config.toml
dataset = "struck, bounced, scraped and rolled objects made by modal synthesis"
input = "waveform_16khz"
encoder_head_dim = 32
encoder_fused_qkv = true
encoder_inner_norm = true
encoder_wave_strides = [5, 2, 2, 2, 2, 2]
encoder_subsampling = 2
encoder_width = 256
encoder_kernel_size = 9
text_encoder_inner_norm = true
text_encoder_positions = "rope"
init = "xavier_uniform"
beta2 = 0.99
eps = 1e-08
final_lr_fraction = 0
Rows from block 7 of the audio encoder, named by matrix and row number. Rows with one number belong to one neuron. Each number is 500 + 25 x the weight over the matrix's rms, rounded and kept within 0 to 999. All counts start at 0. Numbers have three digits each.
# fc1: second MLP up (encoder.blocks.7.mlp.fc1.weight, 1024x256), inputs 128-255
# fc2: second MLP down (encoder.blocks.7.mlp.fc2.weight, 256x1024, transposed), outputs 128-255
fc1.289:501500489494500499500501498500500500500500500499491495500500497499501500503501506495503497516505497499500500499483493499470500500500500509512500500500500513500500503500493499500500500500500500500500500500500500499500500503500501500500500500499502500500500500500500505500517501500500500500461493500504500500500500467500500499499500500489500499500500482500500500500500508499502505476503
fc2.289:501500500491500500503501507499477500506494500495496511499499499500498498500500501498504491507498497506500503500500499506499495501499501501502493495504499509499496501500489499499498502497501510503497499500499496504501501497500503514502500499500504493493500501490501499501506502502503500502504499499506505499498503490500506498500504504486488500500499496498503500498494519501499506499496
fc1.290:500501499497500500500500500500503502501500499498498491498500499499503500504501503494500493511519498499499500498496499496444500500500500513514511499500500505500500501501499498500500502499506500502500500500500500497500499501500501501500500502499503500501500500499500507500517508501493500500483499499507500501503504482500499497483500500496498499504500480500499500497501517500501506496504
fc2.290:501501499482497496499501504501502499503496499486497499501500500504499496500500500484519481508502501486502501500499501497499498501477502501501502499499499502498493501504500497502556501501498500503498499497499495503501501500500501507501500498498505498498499500501498500499506502502499500500510499495502499500498503500500494499475501503491499504499501499508500500499490521500497520501531
fc1.291:501500499492489500500500500500501501500500500498478499500499499500499500510501503496500498506507492500499500499483499499470501499500500515518510499501499512500500501500500500502485502500501500500487500500501500499497498500500501501501500501500501499501500500498499503500528502500500500498498499500503500500500500461500500499495500500497500500500500477500498503498499517500503503496501
fc2.291:501502499494496501501500509501500500505496500499495501499500499502455498505499498497505492505499499502499498501498498503499499500499500500500512498498498501497492499501499501497507501498496507503502502499496496506503501508500500506501501497498499494499500499500516498500511499500498495502504499499505498502497518494500502500500498500489496503500501502504501501501494519499500516500500
fc1.292:507501500499500500500500496500512500500500501492500492500502500499499492505500508497500498501501492500498502500496501500473501500499501517507502500500500519496500500500497499500500499499501500500500502499500501500500499500500500500503500501495500501500500499499500501500514501500500500500498500500519500500500501479500502498499499501494500500500500487490504500503499518500514503490509
fc2.292:501503508493503500516501516500488500502491504491497503498500498506497492501500500489511500503496501611512502504501500502500499500498501503498500504500497507499480499503496499498532510495506472500508503483499501504510499499503503521500499501498501496493496501499500499499526499503496500495502500500500528501500504498498501499506501497483500500492500504499500501506493505500495509499514
fc1.293:505500495498500501500501499500500506500500500496500499499500497501498500512503522496500497524502499500499500500495499499484500500500498530513506499499500504501503501501499496500499500500501500502500500499503500499500491501500500499500500500499500500500500495500500504500508500500489500500480499500500500502500504482501500500493503499498495499500500480501500501500499535500510501444517
fc2.293:499478499498498503503500498500498500499501500496498500501501500505487501501501502496500504505513498510501509501503497506499500501502500501504492502501486503501500501496494499498525515504501488502500500503502498499499502501500505480500501471499499497493498500493496499499505503502502499498501495502501507500500502498461510502500502500495499497503500498500501500500502506500496508496492
fc1.294:500500500493500501500500499500501501500500501498497498498502498502500500503503507498505499504510496500497517499486498497471500500498500531528516500500500509490500503500489489500500501494513499500500501500500499499497499502500500501500500502489501500517501495499500501500519501501498500500489500500509500500502501480500499500490500499487500498501500480500498500500500509499510504476517
fc2.294:501501497452501536498500501505486500525499503488500511493502499501492499501498504471502480510500515506500503502498500499500500508492500501506499503500499509497497499500427499494500502498489501500503501498500503499516481496500503500512499490497506500497500500501493496500509499503494500497499498502515487503498507490430505504502496500495500501500490500499498501504473528499479514475506
fc1.295:504499496491500500500500500500500504500500500492499495498500496499498500510501504493500498511502499498498500498496496495469500500500500510507513498498500507500500501500499496500500500500500499501500501500501500498496495500501501500500501500499503500521500498497500517500514506500499500500494498500510500502499501488500500500491502500481498498500500487500497501500500514500507502485500
fc2.295:499489498499498501498500499494472500499499501499497508500500500502487502499505500485501496504520498508500505503500477502499501500502500500503495501500480497503497501497495501499501519502497485510501502500501489500502497501499502497507501479500499496503499500486502497499516501504521496498500498502501501502500505500482531507511498501490503496501500502498503504495503505500499498497493
fc1.296:503500498491501500500500500500501507500500499486500499499502496504499500505506524497502496515513495500498500499491500493477500500500500526520509498499501507500501503500500491500500500499501500504500502500502500498500495507500500500500501500499505500501500495498501522500523501500499500500490498499501500502500504476500500500486501499494500499500500470500497501499500521499507501488503
fc2.296:500497499500497500500500521500486500488500502497500502500500500503491499499500501499500512505504499519501506499501498500500501499500500501500492499501499497501498500497497499499532511501500480504505504505502499499500499498513501487500500499500499497505499500494496494499504501502515496498500496503504501501499500500482518502502500499497500497500498498500500499501505505499499504496495
fc1.297:502496497498497500500500510500500502500500499497495482499499480500499498505502513491501494514511498501499500499495500499476500500500496518514505500500500509502500500500477498501495500500500500500489500500509500500500493500500507500500500501500501499504500498500500503500508504500500501501490500500501500500500506473500500492498500501497500493500500483500500500502500516500504504487503
fc2.297:501494500493499499501501506500500501493499501496500501500502499502449490503499501494504492505507498508499503503499502500500499503501501502500499500498496500499495500497499500497510500509506486504501503499500494503498496501502501496500500486499501496506499501504498498496502502501502500499500494495500501493488498500490500499496500501491501500496502490501501500505497505501497514499502
fc1.298:503499491488499500500500510500516500500500498485499500499503495499501500512500512492500495508513497500483500499488500500479500500497500527526521500500499506499500500501495496500500503496500502501499500500500500499499500500499500500504501500499500500507500500499500503500509503502498500500495498501504500500500501470506499500495501500492500500503501497503500500500501534501504516485507
fc2.298:503492499489501507497500499503500500497499501496497501498500499503495500501501500496505473520501499504500502501500500498501499499494500499505499496501499496499490498486460498496500499503509537501499500500501501499498502498497500516496500473498500498498501497498500503502503500500497507503503501502528500501502510499483503504494493499490479509503496495507495498508493536500497531501500
fc1.299:500500499491500500500502500500501501500500500497499498500501499500502500511501503497501494515511489499496500498488500498482500499500500515510519500501499504489501506499497499501500500498501499501500500499500500500500500500500499500500500501496502500501500499500500501500513500500499500501488499500501500501503507468500499499495500502494500500500500491500499500500499517499502511490508
fc2.299:507513507498502502501501501501508500516499502482500504498500500508505494507501502495506498505499502498508492504488503504500500499462507506498505499497497502499498495501500496502632499497525488500502500488499498499502499502503485531495499498497504501491494499500502493503501503500500500496506500497495498500498517498521490500497497499495502507498503500517498499507468522502492547505522
fc1.300:503500500488499500500500501500510500502500500489499497490500496499500499503500501495499496504504496500499500498491500500456500500497500508514509495499500513500500501500499496500500501499508500500488500494501500500498497500500500500500500513498509499501500500500499502500513505501499500500479498500501500501500500478501500494484500500495500499500500491499500500500498518500506504479502
fc2.300:499513500492500498500502506501500500515499501488494508502499499503497490504500501478507485511502501497501501501495503509498495500479501501500507505497500505491493497529498498501512498493452486504505501492497494504504501499505499507503499499499502498495498500500511496501523502501500500499499496499501499497496509496510493499458503500489502501501501496510501501500497514500506528505505
fc1.301:526500494495500500500503502500501504501500499500497497500501492501501499503501507497500494509502489497495501498490499496478500500502500513527510497500500507499500502499498498500499499499500499503499500499500500500500498501500500503500501506500504500500500497500500503500512501499499500500491496500511500500500516482500500500484500500468500500500500479499499500500500525500504504487503
fc2.301:500502504499502498507505498500504501504499500497499502501500500503502497501501501504507499504500502492507497503493499498498499498455504506492502498495497499499499499503501489501590506496502474502503503490497470500500503501504499503500500498499499501495500500498509485501507502502501499495500501494501505498494510493501494498497499499496494502500502498508502497503499516500514534503504
fc1.302:500500498487499496500507501500500500501500500499495498500500495498500500510500506496500491516506492499500500500498499499489500500499500517510508500500500525498500501500496500500499500499500500500500500500500500500495500500500502500502502500498500500500500500500500504500535500501500500500489496500502500500501501483500500500486496509491500500503500485500499500500496514499502508492510
fc2.302:507503500487498517500501503502498500511514499469501502498502500501488499501499501498503481505505502503503502509498511490498497502494501502502505499499499501506496489499496496500509500500502494501500500495501499503505498515500501508498500498500504499497499499502506497501521502499502502500498500501497496504490501498521501497476505504494500498499500500506500501505496515502504517491511
fc1.303:501499499494500500500500498501500500507500500481498499499501499499498490503502503492501493523507499500500500500478500500491499500492500515513505500500500507500500501500473500500499500500500501500500500499500500497498499504500503500500500500499500500504500500500500501500510503500498501500494499500515500500500501487501500500494500500497499500501500478502501500500498536500502503499506
fc2.303:501481485474498501500500503503496500500501500502499509501502501501484500501499502497498485504512492512486504500502499498500498505502497499503498494497500498501496504481457499495495503502500615502498500511500503499498503503498516494503501481499501497501557498499504501499536475500493502502504498503509501501498482496498516500483500501501483503505498496502503497503495526500501511498495
fc1.304:502500497495501500500500501500500503500500498498500498500499494502500496507504516497499493512502500501498500500492500498464500500500500507515502499500501503499500501500491497500500500500499500502500501501503500500499499501503500500500500501500504500507499496499500501500502503500499500500482498500501500501500501462508500501481503515490500499500500488498498500501500522500505502481500
fc2.304:500487501499506498502500502501499500495493496496499504502501501499490490499497498504500509505503498506500499495499506501500498496499501501497500494504502502503498500500497498492510504495513482502499502500502499499499503500513503502498501499498500494502494500500501499499502501504527502492502495498506517499497495500490499498505501497489487500493501493502503499500500503502497511501497
fc1.305:501500499499499500500502500500501501508500500488499496500499499500500499505501522500500493521507495499499500498486500495473500499500500511518502500501500510498502502500499500501500500499500498501484500500500499500500500500500503501500500518499516500507500499500500501500514500500500500500492500497501500501500503459503499498493500504493499500500502489499500501497499506500501505493501
fc2.305:503502509500501502491502501507498500508498501494504505499498500510502496500500500499502500507500502495504493501499503499500501498479505502500506499498498504503497497505497494521654500497506466502507500484500498499504502497502498514496499509496502501491500500499503497502502500501501498493503488500500492505498521502521500503502499500493501503498495501505499499504494503502492516498514
fc1.306:501499500498500499500500500501500500501500500493500488499500499499500498506500506496500497511534493500500500500491500500468498499500500511511501499500500510500500501499500500500500500500500500500488501500500501500500500501501501500500500501499503500501500498499500502500515501500499501500493491500507500500500501468501499500493501500497499500500500482500500500502499514500502506460501
fc2.306:501498500489496500502500518502500500524498499495500515499500499504497497504501499499499498505505499525500503500497502506499498499496500502505498470498499518501497501503495498499507501499500500503502501499500499501500500495500503504501499498499504498497496498497502498500512502500500500499500500499500502502498502496503503500496483502492498502500502498501502500501489515501501529496501
fc1.307:501500500495500499500500498500500500502500500496500495500500499495500500508500506499500494501511499499500501500469500496468498500499500524521505500500500502500502502498500499501499501500501500500500500500502501500500501507500500500500500507500500500503500500499496500499526501501500506501476500501513500504500500477500500499495501501485498498500500477500501500507500521496513507492504
fc2.307:500503501493500500504500507499499500504519501495500502499504500502502497506502500497503495506499499501503499498498501506497498488487504503499505492495498498500496497504502491496510500499501495507506502500498500504503503500501503502495499499499501497497499500498507497503538504500503499500500498500501514499498500500514504498492504500500461498497508498513500499503503517502504509508513
fc1.308:502500491488499500499502501503501505501497497495492488497497496500500496508504520495500494511505494499492501494492497495473501500504496508510508499503501513499501511496498499502497499497500499502498502499500499502500500500500500508500501512496509500502501499501500502499522501500497500502482498501514495508499503482501500500491500500487500492500500494489496502498500513497501504481509
fc2.308:502533517496541491510501488506505500502499504488504515495503494508502499499500504504506492505503510487511499513479508500495498495441502501484512504501496487494500491517499482496537514477502494502508500485499492499499500495508498500492495487500505500481501499497511407508516499510508501500499500478534516495493542488502491503528493496495503506499496500507489503510497550503496519502541
fc1.309:500490496495499499500500500500501500507500500480492500500510497499499500501500506493507493513512500499499500499496497495475500501491500520521505500500500505503499500501499500499496500499500501500492500504500501489499499506500501501504500498500501501515500500497500512500523515500500500499487498501506500500500500479501500500486502499499498497502500482504500500500491510500501501499514
fc2.309:501490469467498499485499500499499500500499499502496500506509499495454508504499499494507486508505493507492505501503487496500498519502494502508500499500498493502498516478483502492440501495506547506479499503501498499496505520498524446546501483498497497504528498496522506499521497502496500507502501502505489511500506493495539500489504506491468495502483496502505499498499540497506509498502
fc1.310:500499497495499500500500507500500500501500500486497486500499493496500500506500516494500499512516498500500500496495500500469499500500500510522501500500500514500500501500487500500499500499500500500498501500503500500499499500500501500500500499500500497502500500499500512500504503500499503501494498500499500500500501484500500500498501500497500500501500483501500500500501506500508503456500
fc2.310:501498498482497503501501505499499500523501500488497517499499499501491498504508503483501483507503500513499507502496500503500498502501501505507494487500499512502497502498483500501508500501510500502500501498501499502502498498499499504501500500499501498498499501501497500499507505500501499491500498500503503501498502496502502500478503502493508501497502499493503500500497505499500524488498
fc1.311:506500497493500500500503500500500503500500500489499484495502489499500500504500508492502493509504497495498501499498499493460500500500499516509524500499500504499500504500499500502498498499500500503500501500500500500500492502498500500501503501491501500503500498500500504500528509498499500502491494500502499501499503479500500500498501500486500500501500491500500500500500522499504505473504
fc2.311:503501504497503499501501500500496500504500503496500504499499499503501500499502499500514498507490500483505500501501499504499498500464500500496502503498491500498496499503499493498539504501499497499500500494499485501501500496502498503500498480498500500487501500491500492507504500502504499500516501498498505498498523499499502502506500502503477500500498500508498500504506510501496505501519
fc1.312:504500496494496500500506498500500501501500499498492495498500495499498496502501510492507486511516496497495496497490499500487499500499499521524502500500500514500500505499499500502500500498499499501501501496502500503499495502500504500502501500496502500504500500500500501499518501500490503502487497500515499502500501476500497499498502500490497499500500488499500500503496522499502508463501
fc2.312:501507521501520500500501489502505499504517505482499550501501499510503497503502502499509491506495501499508499517470504515494496501476500523501502500496481502494497497500495492471568501484503494500502501491501497500500498499504497508499498435497504501497503499487516495505534499502515499500503504494495502495494500492494500500529496499499493494499498497507497500507495511504475523482514